config.toml
crop_scale_min = 1
translate = 0.06
vocab_size = 32
encoder_width = 160
encoder_pooling = "mean"
momentum = 0.95
Rows from block 10 of the image encoder of a small contrastive image-text model, named by matrix and row number. Rows with one number belong to one neuron. Each number is 128 + 24 x the weight over its row's rms, rounded and kept within 0 to 255. All counts start at 0. Numbers have three digits each.
After each neuron's rows are labels from the 100 images, of 14976, where the neuron reaches its highest value: "responds to" is what is common among them; "peak on" is the class under the peak. Only what is clearly more common there than usual is listed. The data: made-up ball-and-stick molecule models. In brackets: how many of the 100, against the usual share in percent.
# fc1: MLP up (encoder.blocks.10.mlp.fc1.weight, 320x160), inputs 54-107
# fc2: MLP down (encoder.blocks.10.mlp.fc2.weight, 160x320, transposed), outputs 54-107

fc1.314:134117134086145148156095143143139153086125111158149158103112105119144130096093139122127112160142128145170097127141153149170122115142145146135104119187119089177106
fc2.314:138139136174094132087168135137152092194111174098137118146173126154112114139162107127139126107145120095047139129133133103117124148113135096103161125058100118103147
responds to: red ball (100 vs 64.8); balls: six (26 vs 9.9)
peak on: red ball (98 vs 2)

fc1.209:113099134136130166146108106081173130111124147102149115135113155123125122145104122145149147109107132142162094166139128127130135091145096135133160160116136101150131
fc2.209:147153103093131104107136120164110118169134090129126082142113115092113127137133096099137120115141102188101167101113126124105111158132185104159109146176104138105120
responds to: balls: nine (25 vs 9.8)
peak on: grey ball (79 vs 4.4)

fc1.315:126165150180114107129110145113137120156144086119093103133153143082094104121106121095113128121107134179109123155149161135141145113085103137111148130099128119186120
fc2.315:088093155095162121143112120145130105104118140111146138133129135126111121091162143113153153129193081101158099124087099140097126108148138145119117133140102135101126
responds to: orange ball (100 vs 27.6); small balls on sticks (89 vs 33.2); balls: twelve (45 vs 10.5); balls: eleven (28 vs 10.1)
peak on: orange ball (100 vs 1)

fc1.231:112129125150151113130167146115160145141112106141112110148092143072133148100109119120096152100146123126102149127084120158133122116137139135102136091097172125107135
fc2.231:139110119153101134142128152096137095114079131134135113062183117087171144118122152119102176119143114160135108131111131132112114105161132116139170116141115160129126
responds to: green ball (100 vs 41.1); yellow ball (88 vs 41.4); space-filling (65 vs 32.9); balls: twelve (50 vs 10.5)
peak on: green ball (98 vs 1.4)

fc1.86:180126122109101105121129158119107117127132140122070119113087122109143110141117108089155131181124117085100122088167131067143153118114133115090126097127115117136125
fc2.86:110153121135173149135135129117156114132107085110193142157150136116106144118140095167068124120142128171121111129129148155135119147113122114145152152089127171080123
responds to: yellow ball (90 vs 41.4); space-filling (68 vs 32.9); green ball (67 vs 41.1)
peak on: yellow ball (71 vs 1.7)

fc1.111:133158067151115107114124144112101141101163152116118128143100117117117107137153098153140077087144116087110147120094153138129113133113145131098146141140101138124061
fc2.111:098117112137105142139160109116137128158090163105106176145090121126108081129125145104156159178134117121109126097150116134174169115117124125158147139085120120086129
responds to: green ball (100 vs 41.1); yellow ball (100 vs 41.4); balls and sticks (63 vs 33.9); orange ball (56 vs 27.6)
peak on: yellow ball (100 vs 1.7)

fc1.178:149090078159107133123146102158175169125131138143138111130141116117134166098139113146171125216141139099128135115148107125166116181102134145135148134141096101179095
fc2.178:132125149146130172122136112135159117158125096098106116145124138126125131164117142133113141131116126168133158103127131136115106132153108083116152123142101118039119
responds to: red ball (100 vs 64.8); small balls on sticks (74 vs 33.2); balls: six (28 vs 9.9)
peak on: red ball (92 vs 2)

fc1.319:138081146122106129121126102096105151119117121143110121125112114114144113067146132109139118117167168079103101118168124108153103135113117139162106158138145175122174
fc2.319:072170111123128123118157108115143120140116152161153119140130126140173142116110117128127126123127123119134178135106129113081138150144038114112137142169124149131131
responds to: yellow ball (100 vs 41.4); small balls on sticks (91 vs 33.2); dark backdrop (76 vs 49.4); balls: eleven (31 vs 10.1)
peak on: yellow ball (55 vs 1.7)

fc1.195:121130163104126133133131104141092106141109064193161099125142121124111128093109114120142134157139131113105177128084098126155156146114162120112110108120147178158121
fc2.195:144084084128117143173156126143118166109116162106103107108141103108149115121099158155143132110153137117184120156164146138093096138118117136137162125130093097122129
responds to: green ball (100 vs 41.1); balls and sticks (68 vs 33.9)
peak on: green ball (74 vs 1.4)

fc1.38:133099130129128082106161133168101131145099141138123104117128111137119105149146131156152129128168142133123131143085094123137143137079163173132156101105117136152171
fc2.38:150118107135140140141127190128136100132141077129162113124155125123160157101089089123140171146109075090157124140121150168141113133126147112124118141130134125116133
responds to: orange ball (100 vs 27.6); dark backdrop (95 vs 49.4); space-filling (90 vs 32.9); branched (82 vs 54.4)
peak on: orange ball (100 vs 1)

fc1.12:093155127144095139152112121081162161091143128120151168161140108105122076119147184106141134154129176130118140108102136129118143112137115170159135137159091134136141
fc2.12:144096167124158132134157133131102109138088155174142102109139152158152131140105128118124171105142127106111081112103118100177177131149135123068145136120149123129083
responds to: yellow ball (100 vs 41.4)
peak on: yellow ball (92 vs 1.7)

fc1.90:117109120150104126135126149127145089133141104169135106160118160101150095126166109098098119103108111120107138110165101109127116108136130148123153153106158134143152
fc2.90:134142135103108103144095200103124150098090124109106118109097144130115174119094147161124123136152111106146115130106134139144143113146143113193074072118137133116159
responds to: orange ball (99 vs 27.6); balls and sticks (64 vs 33.9)
peak on: orange ball (98 vs 1)

fc1.71:097126116149128153138143125123170132112148114085130100149141119131166141136103167109103125116125122166121130123117108127117176103108136104102163131133119113154143
fc2.71:121141111064133130176121168134095118107133133151117134129107107125113117114127098130155121153107135115135132180171090113117117132083152137174078141125169165122141
responds to: space-filling (96 vs 32.9); balls: twelve (51 vs 10.5); balls: eleven (29 vs 10.1)
peak on: grey ball (98 vs 4.4)

fc1.23:088121120112178071161153145117133121125147148110126113140132136122131133139141183119098144104119119161156124141113123093111175167126130132107120098105177109140178
fc2.23:117142130118090168084052174108127075125106108137130128127120159115126129116128098170161124122123142072107143142161141119138145094141128114139095135121103151104138
responds to: orange ball (100 vs 27.6); green ball (69 vs 41.1); balls: twelve (31 vs 10.5); balls: eleven (29 vs 10.1)
peak on: orange ball (90 vs 1)

fc1.44:148149160126117135116106141135120096123134128107147118136126131131106139120122114139122096117160123141075106090110083140105117113148163132101102147155128166092127
fc2.44:145154115125107100129147152108133157120117150131063138151181149128159091107128108130097138140110128099150119127143147116153149133115118086160118144141124144188131
responds to: yellow ball (100 vs 41.4); green ball (96 vs 41.1)
peak on: yellow ball (100 vs 1.7)

fc1.107:118112104136130097152164124115102128138134137149113078155117104166121133103104151151139105104093145105149141085147140120123085133149126084088146097133077142132090
fc2.107:123165144090087122098097156147141131132095089121142154099133130072127156127159108089121128172164158170127119148107125113137169153113126142125121162160160140150155
responds to: yellow ball (99 vs 41.4); space-filling (64 vs 32.9); balls: twelve (36 vs 10.5); balls: eleven (33 vs 10.1)
peak on: yellow ball (93 vs 1.7)

fc1.52:148123118128134095107185111143154147133128125133116123180127121153150056109120139108141159109176114137166102154129126110132123154169140128110155136155100100127148
fc2.52:091117136155079147088116125145149109128067136132112105118151120133118157106163143110141102176074100134097114086148104108101127134157155090120098131140120143136122
responds to: red ball (100 vs 64.8); dark backdrop (93 vs 49.4); space-filling (75 vs 32.9)
peak on: red ball (31 vs 2)

fc1.67:143157139128108139158141116162124120149118138112132082114130104093112137155125158126125117152105143150127126109130142053111122086112140139168142134121121124139118
fc2.67:118121128134157092091120103078138120073125124168146141127071131139168124123124152134140134122140136139133130136123100176144093109116096113114143113102128131126152
responds to: orange ball (100 vs 27.6); balls and sticks (71 vs 33.9)
peak on: orange ball (61 vs 1)

fc1.134:112172160157137128104127139114109166162161139133091129139142099073108140126136113120129144131127126133116152126145062125153113148113111143112136105117148150142150
fc2.134:140122083137119124138154111140113119106113105132107114076112129160146162147100142143133118109082148128169111088134152127124146112153137104120089170149126097146144
responds to: space-filling (75 vs 32.9)
peak on: grey ball (88 vs 4.4)

fc1.152:167152101147109173100114141129127105192131081132112130106144095166109091124139163152112110108109105136087146151111122138123133086106118095109103123151108149114157
fc2.152:105092134107138109139116116146151137101149140120137105117106120109149165184094119179129148148127146146175095107119153172114094109176138141092181087137130119146124
responds to: orange ball (92 vs 27.6); yellow ball (83 vs 41.4); space-filling (78 vs 32.9)
peak on: orange ball (59 vs 1)

fc1.128:140142099153081127151157136105134131120072116126141112110077133132090141123166122116126107145163124145163152136088104159154060151141103128161132132115126125136117
fc2.128:136166183141112099141114129131114136146175115141118139116130116145113116104125162152131150145111130106152095123129095095118129094138142152101108137140098102123138
responds to: yellow ball (100 vs 41.4); green ball (93 vs 41.1); branched (86 vs 54.4); balls: twelve (41 vs 10.5)
peak on: yellow ball (73 vs 1.7)

fc1.175:133165181134093134100109118134125119136114103175147107168115115139123129098117130134119132076136111117131130148136176162112070108141091138129175143134139128161130
fc2.175:118151080089164130162141076097118119118108126085106105073139109099120136137143155075111099158135141153111113131105089107137131173112152133112110124189105106144126
responds to: space-filling (99 vs 32.9); balls: twelve (49 vs 10.5); balls: eleven (33 vs 10.1)
peak on: blue ball (53 vs 2.2)

fc1.279:111155091140128138137100122083141155151156152122120140119130180096133098149115122090127144108180134121198118124137137112085136123154125134113127131108127107159162
fc2.279:154103110134164153110157123167140093125097122142124148158131118133121095146103129141174126132113159087127122104114123110185130146095153145130110123143188149103119
responds to: small balls on sticks (94 vs 33.2); balls: five (29 vs 9.9)
peak on: stick (64 vs 1.6); grey ball (27 vs 4.4)

fc1.300:133103156181146151120123123113161127115115124095133128138145115084115134117073162126092161140157173141133080117101135128144090117133110126105087116118126129148110
fc2.300:188123152098104112102127136106153104099138161113099145101092116112157134139142128098138142127094087106117190156107159117127126152137107108116143148139127113098120
responds to: red ball (100 vs 64.8); balls: seven (30 vs 9.9)
peak on: red ball (73 vs 2)

fc1.154:098126131172137138124106129111140129113109115124148113136123121133081125105121128170123048159102169144128128126154130121128158186113127149114151136153120132133099
fc2.154:111162123156080119124183126157109128111125084107087124101143116179080103133114121176089180136149097158133124108170097131134098078134115155091121127133130112113135
responds to: red ball (100 vs 64.8); small balls on sticks (76 vs 33.2); balls: twelve (37 vs 10.5); balls: eleven (30 vs 10.1)
peak on: red ball (81 vs 2)

fc1.105:112144148108094161137123098120123143102143087116118126102148159087125172120121104133135125118154159119171090144078144095175194133160133135102130116153120144152090
fc2.105:111125151147140131134103127129129113143104136138138141142126164146172090155100133106127106103143124089111167147111145157099125111124103107147127161165096118110180
responds to: orange ball (76 vs 27.6); yellow ball (71 vs 41.4); balls: five (29 vs 9.9)
peak on: orange ball (58 vs 1)

fc1.197:163124122104091120116125131148124120140116163183121124084173124105125142138107134113106120116111142127077078149121129149147131155153156086107144144116130141136105
fc2.197:113118139136118132110123106121063138081132087116141126164113171136153124144113154190129175150114125143168159131117099143078153117128101157128145147120116121132108
responds to: green ball (100 vs 41.1); balls: eight (27 vs 10.2)
peak on: green ball (90 vs 1.4)

fc1.263:109096125113104121109157117147136111137148150137131159134146113111146122142110183140136087147181181121098131115131115156078178128155159143105142140146110137153120
fc2.263:118103143135146125110147136126149145108129105149092090112102117153136138118127122128119147100084140123117132140157096152147146141100131107114129105097131157135134
responds to: red ball (100 vs 64.8); space-filling (90 vs 32.9); dark backdrop (87 vs 49.4); balls: six (37 vs 9.9)
peak on: red ball (100 vs 2)

fc1.62:092138114103115147129138135137144136151136126087121125135115166152098144123133115149097186104161150175122182146141161156132103090132124117128116128088135143126114
fc2.62:131159156147137098163110128133120130102122117124133163135111113101114147130111169133133121164092145121117134110135112069131139175114112114110143167144104121154106
responds to: small balls on sticks (81 vs 33.2); yellow ball (70 vs 41.4); balls: eleven (38 vs 10.1); balls: twelve (26 vs 10.5)
peak on: blue ball (60 vs 2.2)

fc1.255:110113159189139101114150098079132114166114126088167113130142115128119117099145099110115130102104148138142123114126080136156142135130118122122134111112153133130136
fc2.255:156163128095136148127145116158054124148138119123104138101137136147075167132120116125135168107099146093118105110136135133158158122115166124103064122121126123160118
responds to: small balls on sticks (69 vs 33.2)
peak on: stick (75 vs 1.6)

fc1.216:130146118124090095090053135122120107128136077095097102132134139113115097114182161114121158146142176162149129119090153108144102177132143149138126124153126082172142
fc2.216:132099167118180174151170097096135160157125150124142145106145129121137163114143140123135120129142110148124112148117145170132123062116134104109156126097150195085116
responds to: yellow ball (100 vs 41.4); branched (90 vs 54.4); dark backdrop (77 vs 49.4); green ball (66 vs 41.1)
peak on: yellow ball (91 vs 1.7)

fc1.108:121118130155097146123122109134128081135135139131107135100145151095135152118144191126094160151168156117116142128099085132147109165104083068144126108141128142107126
fc2.108:104150142138125132143114062120114155122117120141114128122109150138162106100118119194152122129130145115134151162115157110140152125119120129122139105123167049150125
responds to: green ball (100 vs 41.1); yellow ball (68 vs 41.4)
peak on: green ball (56 vs 1.4)

fc1.276:089154097122137139122151128129125131170150096156148142098172114158118139150121117107119149157111153121094135176147090133147091123123122092118111129125163077150123
fc2.276:176120136122099110145089132159161105144156136126110128153129128097164119121108146144128123122118089141149128160120171152081132116142164129101148152150110117132110
responds to: small balls on sticks (99 vs 33.2)
peak on: stick (55 vs 1.6)